config = dict(
    text_encoder_norm='rmsnorm',
    text_encoder_norm_position='pre',
    text_encoder_mlp_ratio=4,
    grad_clip=5.0,
    final_lr_fraction=0.05,
)
Rows from block 3 of the audio encoder of a small contrastive audio-text model, named by matrix and row number. Rows with one number belong to one channel. Each number is 200 + 40 x the weight over its row's rms, rounded and kept within 0 to 999. All counts start at 0.
After each channel's rows are labels from the 100 clips, of 14848, where the channel reaches its highest value: "loudest" is the band of the loudest frequency at the time of the peak. Only what is clearly more common there than usual is listed. The data: phrases spoken by 400 fixed synthetic voices.
# convs0: expand pointwise conv (encoder.blocks.3.convs.0.weight, 960x240x1), inputs 180-239
# convs2: project pointwise conv (encoder.blocks.3.convs.2.weight, 240x960x1, transposed), outputs 180-239

convs0.329,154,206,194,246,290,280,133,217,185,238,208,196,189,205,190,205,216,188,241,229,193,207,222,195,142,235,154,226,151,200,128,139,198,240,190,180,211,161,152,119,233,129,198,187,216,224,191,209,269,195,207,223,134,261,209,144,152,202,199,196
convs2.329,240,182,145,208,210,219,296,201,190,235,161,248,254,206,167,217,190,152,268,211,199,274,212,194,166,174,251,114,177,214,176,182,216,218,144,300,152,233,208,299,177,232,167,192,155,203,174,197,181,276,218,257,208,231,87,169,176,171,197,230
loudest: 1000 to 2000 Hz

convs0.160,121,176,185,229,210,98,173,193,165,146,228,159,256,304,147,167,264,274,167,244,259,169,176,207,198,197,167,221,293,201,253,229,204,213,197,217,184,153,209,202,189,132,288,296,160,197,138,203,218,255,214,207,156,274,148,232,204,279,144,219
convs2.160,216,195,205,227,218,100,262,242,148,149,205,262,271,222,180,239,260,180,212,166,199,195,157,164,221,194,172,224,196,177,170,195,187,199,241,136,182,124,255,251,186,249,205,242,154,256,181,117,187,255,255,269,204,207,188,227,205,240,170,165
loudest: 2000 to 4000 Hz

convs0.406,243,162,239,117,190,219,190,188,223,194,198,183,192,199,189,182,138,146,172,232,146,282,177,195,189,168,185,168,180,257,196,122,181,210,186,232,201,188,190,167,232,197,228,164,159,217,184,226,236,202,281,217,183,201,183,195,233,156,196,181
convs2.406,159,226,210,194,188,216,206,196,194,243,169,208,255,201,144,208,139,199,254,202,257,245,197,221,146,160,243,209,160,239,242,203,253,179,245,186,177,203,170,180,69,184,214,146,175,239,167,207,229,191,162,261,224,204,234,207,227,180,161,115
loudest: 500 to 1000 Hz; 1000 to 2000 Hz

convs0.395,234,116,254,186,237,140,204,246,173,166,232,204,146,162,317,169,208,204,218,150,172,158,257,106,216,189,168,144,199,159,212,264,132,141,122,241,167,156,216,180,155,186,204,195,194,131,179,219,189,182,196,204,257,264,217,216,263,223,165,301
convs2.395,155,161,220,210,212,257,235,237,189,184,224,206,231,180,120,250,191,171,244,138,235,215,230,174,182,293,151,143,213,210,214,192,279,263,187,205,219,292,257,219,169,243,189,208,208,258,170,228,233,239,165,178,199,211,164,151,192,251,235,87
loudest: 500 to 1000 Hz

convs0.21,227,262,174,199,239,144,250,198,238,162,259,198,199,163,149,205,211,272,201,205,183,160,197,224,179,228,140,175,229,239,159,243,152,225,197,256,253,172,178,189,222,197,208,230,205,230,215,179,146,242,140,204,222,226,188,175,202,216,202,212
convs2.21,275,182,148,208,204,168,230,179,189,246,130,151,194,159,227,213,240,233,151,251,150,216,203,197,171,232,169,225,227,234,207,103,225,143,111,180,230,227,137,229,192,287,225,170,112,214,234,179,193,234,180,213,231,153,185,244,230,267,190,188
loudest: 250 to 500 Hz

convs0.762,217,174,222,130,182,216,230,138,227,174,183,239,255,208,258,223,261,246,239,162,204,219,208,218,158,230,189,193,191,172,177,236,151,217,195,208,149,191,162,188,251,165,190,168,177,254,208,250,103,194,218,203,177,233,195,151,248,209,182,218
convs2.762,137,193,228,244,197,118,191,160,205,187,256,224,180,171,169,218,216,239,247,126,254,125,183,161,202,211,186,233,191,148,228,164,183,251,170,268,260,176,232,224,223,180,226,195,204,236,189,203,158,150,207,307,215,218,211,144,234,212,156,223
loudest: 2000 to 4000 Hz

convs0.502,276,152,133,205,178,204,272,178,201,152,210,151,135,194,196,219,172,163,181,218,185,221,217,136,194,154,295,244,233,212,260,248,244,275,166,142,204,230,205,188,182,208,219,180,248,314,255,150,202,199,135,202,211,205,178,223,236,217,191,176
convs2.502,267,229,177,132,198,113,98,211,263,204,146,208,200,279,159,185,212,231,168,262,247,300,223,206,237,189,271,163,160,191,246,194,236,241,221,169,192,153,110,251,196,199,178,200,172,216,193,203,248,234,299,180,194,168,204,217,165,185,183,204
loudest: 2000 to 4000 Hz

convs0.94,191,192,157,189,159,161,162,165,201,251,240,225,182,132,140,253,218,243,194,192,185,283,241,145,200,165,250,241,179,170,234,214,283,211,186,186,243,190,230,242,203,202,290,221,162,193,166,188,213,191,197,194,277,236,143,291,169,227,218,181
convs2.94,200,182,201,227,243,191,168,216,171,195,228,218,190,216,231,192,215,201,243,246,187,204,182,189,212,258,324,159,185,198,244,175,182,121,263,183,228,164,147,170,251,193,198,192,246,224,240,179,222,200,128,182,161,212,218,211,154,233,218,221
loudest: 500 to 1000 Hz

convs0.105,241,252,204,213,165,180,207,167,177,202,208,264,228,255,239,280,179,205,114,198,272,181,213,167,213,216,182,177,251,155,246,232,257,186,185,194,111,150,182,221,140,166,220,194,213,189,246,175,150,223,181,196,222,151,235,247,240,142,164,121
convs2.105,312,184,223,157,153,83,116,208,210,179,186,195,176,165,203,210,197,221,149,265,188,166,206,219,237,226,265,229,192,204,198,162,142,197,288,194,124,150,174,156,160,187,194,236,207,235,244,190,176,196,225,250,286,179,243,188,212,277,223,210
loudest: 500 to 1000 Hz

convs0.243,178,239,184,178,158,148,173,197,192,246,245,226,228,139,268,205,167,190,219,161,164,249,184,209,159,222,242,204,148,179,188,148,146,195,270,238,178,139,259,234,235,167,233,228,169,217,180,218,211,248,195,216,201,127,221,211,155,268,141,211
convs2.243,290,179,207,168,234,188,194,156,248,232,184,220,181,182,238,200,174,170,230,165,266,215,230,242,129,239,240,244,163,228,235,223,202,264,214,178,168,147,168,222,162,163,226,185,169,111,153,180,203,147,291,162,196,187,241,247,151,180,203,146
loudest: 250 to 500 Hz

convs0.194,176,234,185,222,176,172,190,213,139,261,221,185,280,265,205,200,198,245,121,183,194,106,258,130,173,211,220,259,224,158,170,218,245,212,204,173,208,226,211,215,211,190,177,147,227,155,235,182,211,230,233,277,209,199,245,162,246,142,223,209
convs2.194,187,205,216,247,182,151,192,252,175,274,247,182,202,158,201,198,252,178,286,246,210,168,169,213,212,155,215,222,204,183,164,188,41,218,253,232,139,240,183,190,214,244,141,137,248,155,207,253,166,190,225,204,232,235,256,216,181,240,177,268
loudest: 500 to 1000 Hz

convs0.562,183,250,193,162,241,190,219,218,189,120,176,210,144,270,197,294,212,201,158,272,226,164,227,133,236,145,162,221,99,180,185,185,179,202,220,147,223,245,233,257,153,167,192,222,267,189,197,150,168,252,185,227,179,229,223,185,320,213,205,132
convs2.562,164,133,187,257,230,184,253,167,180,236,157,230,217,227,170,173,139,187,238,169,228,304,193,146,250,181,199,240,176,205,170,248,178,243,219,214,250,196,176,107,142,168,143,234,156,214,189,147,154,209,158,150,199,221,208,213,170,189,217,224
loudest: 500 to 1000 Hz

convs0.469,241,170,190,198,185,226,310,145,256,190,174,231,184,177,179,165,223,198,140,236,212,182,210,207,206,147,209,216,283,206,176,228,245,154,201,159,220,267,179,150,221,156,160,248,218,249,261,224,169,205,208,223,223,147,165,248,189,159,181,235
convs2.469,300,243,187,255,189,148,267,195,247,176,201,235,230,219,207,205,254,219,143,191,197,222,70,205,168,212,187,169,237,227,135,196,212,181,167,165,163,198,170,210,259,206,210,234,187,230,160,249,190,232,181,204,154,192,202,248,181,198,213,201
loudest: 1000 to 2000 Hz

convs0.72,194,178,183,231,202,183,186,224,191,235,220,145,196,199,250,204,264,258,246,216,152,160,166,181,239,269,236,273,188,233,171,212,251,202,236,183,184,186,211,213,250,217,144,228,275,251,254,214,162,237,150,147,229,221,205,219,193,314,177,161
convs2.72,157,204,197,228,247,198,231,250,223,161,167,232,236,159,173,208,268,213,223,225,116,187,244,175,173,177,244,260,194,155,178,174,222,238,176,257,142,224,213,190,242,233,290,246,215,267,270,143,236,264,187,224,152,209,250,216,192,156,224,157
loudest: 250 to 500 Hz

convs0.421,226,192,187,217,168,180,139,258,200,257,214,231,173,201,307,177,227,207,230,278,183,189,219,242,239,184,183,81,184,174,157,250,171,208,150,154,193,195,153,201,175,103,162,244,186,243,190,254,188,183,218,118,155,226,142,207,194,178,195,294
convs2.421,272,213,209,184,210,169,322,227,216,205,194,176,165,185,221,192,273,214,165,123,170,179,202,148,253,208,130,302,159,251,260,196,163,194,211,186,307,246,213,202,135,280,176,203,174,218,163,192,158,175,182,153,203,231,244,170,163,184,196,203
loudest: 500 to 1000 Hz

convs0.172,190,294,207,132,235,190,170,259,214,207,188,260,192,234,173,258,166,202,171,226,196,132,232,220,158,190,163,189,171,156,216,234,115,288,194,173,245,196,259,265,203,211,256,155,156,193,174,223,269,182,246,224,182,167,182,148,137,267,208,162
convs2.172,217,166,203,200,208,256,218,160,226,262,219,183,119,149,191,267,232,262,265,212,141,210,159,150,138,212,127,189,202,220,174,237,182,219,123,215,177,228,249,279,181,239,161,139,192,241,187,184,176,169,139,196,162,240,181,219,228,218,180,226
loudest: 250 to 500 Hz

convs0.24,249,178,223,185,187,267,188,228,228,172,223,145,233,226,149,169,177,156,217,123,233,201,139,182,192,209,251,259,193,171,176,245,177,299,179,104,237,231,222,154,168,104,232,253,175,231,182,179,178,158,121,206,138,184,140,241,160,138,148,218
convs2.24,201,148,229,205,174,295,160,203,203,189,258,178,170,196,144,172,202,206,260,282,227,137,153,149,212,231,200,149,171,197,210,147,190,254,259,306,253,213,248,184,257,238,242,278,131,216,191,216,197,157,260,192,218,198,241,262,133,133,187,191
loudest: 500 to 1000 Hz; 1000 to 2000 Hz

convs0.442,215,143,222,238,180,179,179,186,232,171,241,122,226,226,204,150,182,172,156,206,240,289,234,256,225,240,160,157,256,252,187,294,221,201,218,160,147,166,225,214,153,181,183,278,189,189,217,161,210,240,180,232,225,236,222,181,189,186,230,247
convs2.442,227,172,210,160,235,151,191,235,196,171,169,289,116,208,205,129,144,202,244,196,217,234,200,207,223,209,147,286,116,150,187,198,254,205,205,239,169,215,143,138,184,191,189,231,239,270,169,206,234,228,178,241,243,261,179,253,197,172,172,262
loudest: 2000 to 4000 Hz

convs0.383,188,195,197,184,164,219,174,174,147,252,197,195,305,201,187,208,167,199,171,214,220,218,174,183,226,200,186,274,232,129,173,167,196,194,214,213,227,188,200,214,214,206,206,161,240,171,242,179,177,176,211,164,296,153,257,177,272,201,143,205
convs2.383,199,161,189,195,170,245,201,209,155,280,163,215,213,187,167,173,258,174,168,190,166,237,240,205,219,146,234,172,149,177,237,226,229,197,166,133,180,188,207,213,209,176,183,122,247,145,194,195,187,129,162,192,213,193,129,297,204,180,193,251
loudest: 500 to 1000 Hz

convs0.313,241,168,187,171,203,184,182,201,165,210,280,202,150,194,169,180,245,188,257,158,171,173,206,182,223,239,221,214,194,188,241,195,146,153,251,191,187,158,245,182,184,191,220,169,261,174,182,205,230,236,234,259,189,148,226,187,222,124,143,277
convs2.313,227,261,268,219,184,214,241,174,184,149,167,145,256,183,218,230,198,140,171,180,222,213,218,127,208,199,210,200,192,147,215,221,200,217,167,214,160,229,252,144,168,169,161,201,191,205,208,228,168,195,275,220,234,283,207,179,226,240,229,176
loudest: 500 to 1000 Hz

convs0.754,204,191,278,253,208,199,134,197,235,180,175,218,246,194,222,203,195,198,274,219,247,279,97,195,138,133,222,203,176,164,161,158,238,197,169,181,220,204,228,210,247,213,219,195,226,183,215,172,113,107,175,208,127,157,189,169,223,190,163,234
convs2.754,194,241,222,219,167,207,212,177,263,156,188,116,110,257,261,192,211,159,232,232,229,244,206,194,217,224,204,193,243,168,198,215,191,234,196,192,184,152,186,210,195,209,272,184,167,206,156,194,125,106,248,222,291,171,252,100,219,200,189,226
loudest: 250 to 500 Hz

convs0.439,128,194,263,206,226,203,120,209,175,158,147,200,206,243,167,134,147,150,237,194,147,216,212,235,228,166,205,201,271,198,221,195,219,187,241,233,212,180,269,173,161,150,114,190,148,236,162,184,218,157,216,266,187,145,196,189,188,270,169,239
convs2.439,135,163,224,199,259,241,155,215,242,159,205,206,150,168,300,158,164,165,211,172,135,180,207,252,156,125,203,201,257,217,269,256,270,193,187,167,132,242,230,210,174,140,252,167,207,198,139,208,180,218,187,229,188,172,231,167,257,225,215,172
loudest: 2000 to 4000 Hz

convs0.273,207,160,195,150,218,219,193,157,196,168,183,183,213,197,161,245,235,169,173,214,231,254,183,256,277,198,208,143,199,257,192,214,215,139,144,223,210,256,233,253,233,195,276,199,213,202,171,162,178,166,256,118,215,205,177,170,202,205,190,231
convs2.273,189,232,208,243,219,248,183,211,187,195,253,183,182,230,239,208,173,136,152,169,169,218,206,263,208,160,222,113,227,174,204,197,221,253,220,258,251,217,206,220,174,146,157,198,207,195,188,155,213,208,264,230,184,233,269,166,183,197,206,212
loudest: 2000 to 4000 Hz

convs0.87,231,182,204,164,202,165,188,277,161,186,197,228,200,239,161,183,203,92,225,210,237,151,251,289,148,208,176,231,243,252,149,181,139,210,153,247,222,242,257,201,226,233,176,234,114,192,233,144,232,205,221,229,192,138,139,194,233,228,173,182
convs2.87,158,220,236,171,280,189,268,330,158,193,185,152,124,220,176,182,117,194,163,178,141,171,124,114,95,197,195,158,226,193,214,210,195,225,178,130,176,189,176,213,162,246,244,204,139,215,201,164,260,229,177,163,209,206,214,236,163,218,169,259
loudest: 250 to 500 Hz

convs0.348,153,173,195,155,194,303,160,230,195,127,148,144,227,259,178,217,126,175,177,147,197,252,245,211,241,172,257,292,206,266,222,182,241,212,214,117,210,191,268,149,182,211,183,149,178,215,113,183,186,248,182,179,165,163,213,229,216,216,210,107
convs2.348,153,183,231,214,211,188,255,170,218,239,281,245,217,204,167,204,208,265,213,200,211,142,228,232,166,177,182,267,183,199,231,156,188,173,236,138,206,201,262,176,183,130,240,167,237,203,139,165,188,171,276,221,184,122,192,229,163,217,190,154
loudest: 2000 to 4000 Hz

convs0.123,240,168,209,175,182,264,173,169,153,152,213,257,172,155,239,221,131,200,203,178,201,261,166,190,203,191,188,244,207,194,150,161,170,154,147,240,239,239,282,185,229,217,171,196,215,215,209,207,210,237,240,138,193,266,145,130,233,158,229,212
convs2.123,248,178,183,190,265,150,134,190,154,170,239,142,178,151,251,215,176,246,226,183,210,202,173,194,195,188,121,241,237,215,201,212,207,237,182,151,134,307,166,175,135,170,149,159,198,215,191,199,199,166,137,165,223,258,264,221,196,239,245,193
loudest: 500 to 1000 Hz

convs0.604,173,272,223,189,165,167,208,194,211,199,204,189,273,210,186,152,192,221,195,226,188,199,138,258,256,152,221,127,159,205,213,291,215,209,218,157,236,295,201,190,191,218,159,169,101,171,205,246,247,161,205,201,214,251,253,232,203,224,257,281
convs2.604,325,238,168,147,195,244,155,252,267,212,234,207,259,165,200,230,209,266,217,207,178,220,135,149,256,206,173,212,202,193,226,146,239,191,287,207,211,210,182,229,258,221,193,188,190,264,108,235,271,210,156,155,156,214,178,222,216,240,250,246
loudest: 250 to 500 Hz

convs0.0,160,216,233,200,180,184,204,163,188,136,223,104,262,281,179,194,203,153,219,176,164,142,239,175,217,173,238,155,192,213,235,215,219,165,282,222,213,193,201,290,220,133,175,125,232,225,199,187,146,194,135,152,170,213,179,202,205,257,180,204
convs2.0,225,217,217,255,241,192,200,214,185,228,301,199,191,150,165,160,173,221,189,160,163,290,135,149,196,196,219,237,193,198,180,171,208,265,231,191,322,205,199,200,163,247,229,153,178,250,116,163,149,204,187,199,275,197,194,231,150,195,215,167
loudest: 2000 to 4000 Hz

convs0.634,218,156,176,152,228,166,212,216,228,213,232,174,176,243,181,214,179,201,222,85,189,144,163,217,186,215,159,254,146,124,159,218,181,131,221,174,188,250,196,133,261,280,235,238,246,212,187,83,187,252,182,232,162,202,302,181,166,155,212,241
convs2.634,233,194,249,255,216,142,159,150,204,121,231,267,195,197,222,266,182,103,171,201,142,135,200,126,247,186,196,223,234,172,175,172,242,159,201,197,193,174,168,210,174,228,160,249,215,175,158,233,174,283,147,224,180,145,132,196,181,153,198,173
loudest: 1000 to 2000 Hz

convs0.653,131,181,232,232,132,217,159,179,217,186,202,242,170,183,205,176,151,180,225,267,207,198,209,166,170,219,232,229,142,254,232,212,209,190,249,143,154,216,190,282,138,145,182,228,178,171,229,207,194,157,255,158,192,139,177,241,164,209,271,156
convs2.653,177,297,207,229,259,170,188,142,153,165,196,241,255,213,219,182,194,201,240,228,165,242,210,136,212,203,240,187,229,172,246,199,183,187,192,273,165,221,161,148,235,89,238,193,129,161,171,163,206,211,261,208,155,277,272,187,241,240,150,205
loudest: 2000 to 4000 Hz

convs0.239,150,259,164,198,206,167,166,176,235,152,190,181,230,252,169,220,183,150,242,218,240,131,263,208,211,303,184,269,227,203,130,206,156,208,259,241,161,129,213,174,250,164,184,205,133,192,279,234,180,159,197,178,226,236,140,197,135,215,216,217
convs2.239,147,142,219,240,208,176,197,201,183,190,226,197,137,185,236,235,196,250,205,201,212,251,189,182,184,273,135,219,196,165,178,217,175,234,202,222,168,210,251,204,257,207,152,180,269,245,183,269,151,147,102,176,185,215,189,178,245,212,239,189
loudest: 1000 to 2000 Hz

convs0.361,165,219,199,170,203,175,237,237,163,234,154,151,141,200,229,205,235,204,239,239,213,153,251,162,239,226,175,197,187,205,170,236,195,239,131,242,206,232,227,172,195,180,163,104,184,139,187,159,128,256,234,203,161,154,173,212,213,178,184,231
convs2.361,201,193,242,216,193,191,282,231,189,149,197,138,232,220,209,188,153,166,199,212,226,154,218,122,144,225,177,107,230,188,163,227,263,186,210,183,192,195,189,87,190,238,135,244,119,178,211,230,221,126,234,212,134,220,226,209,197,223,226,213
loudest: 4000 to 8000 Hz

convs0.176,231,137,245,168,136,220,163,192,297,208,240,256,172,229,232,210,198,210,169,208,139,249,191,174,242,191,198,228,180,240,181,301,215,248,198,131,290,232,266,181,224,184,192,291,209,200,126,213,221,194,204,232,187,194,232,171,113,272,219,140
convs2.176,155,216,217,187,187,192,210,231,235,239,185,169,171,225,252,229,176,189,231,236,255,176,240,221,226,211,227,230,181,226,190,245,219,216,239,261,159,170,191,187,182,194,159,259,225,250,260,197,200,184,179,140,223,180,103,219,123,236,228,250
loudest: 250 to 500 Hz

convs0.376,200,179,191,194,188,167,210,172,143,167,157,224,168,188,227,187,173,129,134,159,190,275,200,267,173,282,242,214,136,220,196,129,229,279,224,122,176,206,237,219,219,172,163,226,87,228,101,183,232,164,135,219,264,248,155,254,203,170,203,206
convs2.376,172,186,219,214,208,215,182,227,207,209,203,230,171,228,212,150,303,150,271,152,204,168,181,149,193,240,268,236,208,202,152,245,214,185,175,162,168,134,201,179,184,179,168,183,169,212,197,227,143,221,151,181,130,204,179,185,235,189,186,159
loudest: 250 to 500 Hz

convs0.310,195,181,182,241,233,189,176,182,199,188,230,250,200,188,145,172,230,191,173,215,196,149,195,174,181,187,145,166,206,188,170,248,189,319,211,223,229,239,225,202,236,214,271,165,173,161,193,179,156,272,206,201,203,166,133,215,214,195,175,139
convs2.310,233,178,262,206,266,256,189,203,211,269,197,236,223,215,197,215,140,205,151,195,190,178,238,181,188,168,243,186,131,136,218,254,205,124,150,251,163,184,263,211,130,246,168,179,231,258,213,182,264,165,220,125,192,207,166,222,186,255,186,197
loudest: 250 to 500 Hz

convs0.304,278,252,269,262,122,206,196,232,173,148,188,204,248,193,231,240,264,233,147,200,156,98,184,218,150,206,215,214,230,235,194,245,263,229,220,197,193,187,163,240,217,152,194,240,177,192,151,246,202,163,266,218,143,196,169,123,290,123,207,193
convs2.304,252,202,252,173,195,206,170,194,212,237,226,186,146,174,221,283,209,191,203,250,176,183,229,157,227,152,198,203,224,213,211,152,175,103,190,250,188,196,250,182,224,156,150,193,207,224,195,140,139,261,164,191,129,227,96,140,167,191,233,227
loudest: 500 to 1000 Hz

convs0.36,206,178,192,218,117,187,243,179,145,192,230,215,237,235,216,215,188,268,207,212,161,105,197,106,181,170,162,242,183,229,172,229,202,267,133,214,183,205,196,219,255,91,190,134,180,159,211,187,170,105,268,241,204,178,173,231,194,245,181,158
convs2.36,218,214,163,212,195,215,217,190,217,136,175,255,132,144,140,269,314,257,239,262,196,208,173,242,199,244,152,225,161,189,200,162,185,233,232,196,133,144,181,141,167,213,221,268,191,210,208,205,226,160,190,189,185,249,245,251,231,188,211,202
loudest: 250 to 500 Hz

convs0.236,208,128,255,200,206,234,323,197,231,302,172,222,257,276,177,160,241,219,290,198,170,188,189,174,202,177,169,196,237,183,250,215,212,248,202,144,137,226,172,194,180,238,180,200,201,188,279,180,183,179,234,156,272,131,176,185,212,247,192,216
convs2.236,216,153,198,192,177,215,220,178,199,248,230,229,197,206,244,133,240,199,189,225,177,244,202,271,198,193,230,187,204,152,238,187,196,223,170,198,190,153,154,204,141,176,235,222,167,179,215,195,190,281,171,232,227,166,240,194,192,180,158,226
loudest: 2000 to 4000 Hz; 4000 to 8000 Hz

convs0.646,200,233,141,152,258,186,236,178,185,181,210,207,205,205,202,199,213,285,233,187,158,243,220,198,179,245,174,137,129,207,168,216,206,168,222,216,196,155,216,199,306,143,214,164,182,172,157,202,207,206,242,156,193,211,256,167,247,225,171,152
convs2.646,186,184,264,244,224,143,205,181,226,259,186,214,257,199,190,217,174,173,136,142,168,210,167,253,217,231,194,180,221,241,169,191,196,181,189,221,199,208,193,163,231,184,314,195,216,261,184,197,231,150,195,215,180,213,228,230,188,140,262,193
loudest: 2000 to 4000 Hz

convs0.645,194,165,249,247,209,227,209,247,220,173,248,194,202,201,121,228,209,131,197,177,192,231,236,202,231,258,163,205,243,174,225,185,217,193,198,170,236,235,200,208,174,160,215,249,222,239,216,119,152,195,257,256,197,211,240,216,230,206,214,134
convs2.645,168,172,203,216,206,205,193,196,218,160,179,211,174,155,123,179,171,179,232,256,194,210,213,173,280,217,284,187,215,195,138,198,172,218,181,275,256,141,203,195,282,229,286,213,116,205,192,166,206,210,236,218,204,219,170,222,254,205,201,216
loudest: 2000 to 4000 Hz

convs0.95,172,129,287,163,255,218,237,220,253,209,232,181,214,175,210,190,161,154,235,182,183,145,133,241,201,143,169,199,218,184,152,274,260,202,141,186,231,163,224,134,135,199,181,222,126,241,222,186,262,167,201,223,230,129,177,197,212,212,184,213
convs2.95,253,173,261,204,87,227,205,208,204,261,228,228,230,212,201,193,156,197,207,221,250,162,238,201,156,217,209,171,166,195,198,109,224,170,169,239,251,213,249,281,325,122,249,260,129,170,212,193,245,220,211,241,225,165,280,168,180,268,157,191
loudest: 4000 to 8000 Hz

convs0.662,220,213,215,204,208,249,183,166,180,213,229,205,295,206,233,200,233,238,230,200,262,214,161,233,229,198,184,216,161,243,229,154,170,237,187,170,200,222,261,197,160,223,215,156,172,174,197,260,210,212,218,219,154,157,250,250,124,200,147,213
convs2.662,224,256,147,187,151,162,188,215,138,180,180,211,273,145,135,231,197,179,236,198,148,159,163,145,241,165,188,186,194,240,163,212,176,211,145,184,303,182,137,200,181,161,227,189,222,240,205,194,139,258,310,218,233,225,178,284,179,168,171,110
loudest: 2000 to 4000 Hz

convs0.346,169,175,160,126,237,175,182,146,220,163,216,230,151,228,163,233,232,172,237,248,241,191,122,243,191,114,218,221,158,194,167,217,193,197,200,155,196,144,190,212,245,197,256,250,201,240,260,181,200,257,210,197,194,170,164,151,186,261,228,190
convs2.346,211,213,199,206,187,165,206,171,203,190,302,202,225,153,174,240,257,171,163,241,189,208,249,129,205,227,178,169,247,158,187,171,114,226,190,171,187,162,274,190,187,195,274,152,218,248,217,207,173,278,241,100,219,184,201,171,181,162,248,149
loudest: 2000 to 4000 Hz

convs0.573,154,209,213,143,198,228,190,255,198,194,222,176,171,247,153,185,193,164,232,234,214,136,210,176,195,261,217,200,217,204,175,164,196,245,152,204,120,220,167,250,213,180,211,209,179,230,168,148,202,197,188,175,150,223,236,180,274,223,226,181
convs2.573,180,196,241,171,249,260,127,180,199,96,199,199,197,191,158,174,232,160,231,204,134,154,261,184,156,102,233,209,205,212,126,216,111,244,199,231,202,223,215,194,123,201,208,189,204,274,187,93,207,219,243,119,239,184,181,146,165,157,221,171
loudest: 2000 to 4000 Hz

convs0.449,144,128,215,223,180,197,129,138,237,168,191,229,281,233,241,115,210,259,252,287,214,159,201,142,224,223,165,78,212,275,241,195,164,263,214,201,155,212,229,197,230,251,147,216,247,221,249,240,227,261,185,196,214,171,208,204,238,285,169,212
convs2.449,264,291,168,168,264,238,198,204,219,170,135,198,227,195,221,213,255,221,212,211,205,137,189,126,179,155,224,218,243,232,176,165,200,239,233,223,185,250,218,170,275,168,206,116,206,170,179,185,140,198,217,162,270,225,248,181,245,237,251,181
loudest: 250 to 500 Hz

convs0.582,152,249,273,194,171,166,174,187,205,183,237,196,201,195,169,298,247,269,181,213,231,152,158,303,222,162,210,153,194,184,257,196,117,191,227,196,225,233,202,222,193,227,243,266,134,133,295,224,178,229,243,208,169,194,177,206,246,133,194,238
convs2.582,209,169,199,196,212,179,196,137,170,273,164,123,211,156,242,141,200,211,227,182,216,146,205,226,149,226,232,167,188,206,235,154,215,180,252,270,226,193,232,266,192,243,158,231,233,204,279,225,234,152,208,149,260,151,200,227,166,227,197,177
loudest: 500 to 1000 Hz

convs0.399,194,308,201,164,274,205,187,143,123,149,201,206,221,276,170,254,232,208,213,226,257,252,207,226,166,219,231,180,233,169,212,218,248,190,221,207,148,195,214,242,176,226,189,194,263,213,187,200,180,193,231,201,162,203,224,159,198,164,191,248
convs2.399,139,123,120,286,235,171,183,118,190,192,182,167,236,185,275,196,204,227,173,216,229,218,208,215,201,158,209,189,147,261,130,234,190,212,229,213,209,206,219,239,197,190,212,140,142,197,164,110,215,278,272,216,229,128,260,216,195,249,211,218
loudest: 2000 to 4000 Hz

convs0.499,190,189,286,251,206,269,213,180,274,81,169,146,212,116,194,217,204,146,225,186,218,246,150,225,129,199,183,296,216,239,133,203,212,183,234,242,244,199,208,199,259,271,202,194,180,179,131,186,227,132,242,233,185,171,247,263,207,173,227,222
convs2.499,234,195,228,185,220,202,182,161,243,101,156,151,242,218,144,233,221,189,171,183,228,280,239,171,202,145,200,203,178,239,230,203,194,233,192,155,175,145,162,167,175,135,242,263,181,210,204,113,190,127,178,275,213,135,273,214,242,207,114,176
loudest: 500 to 1000 Hz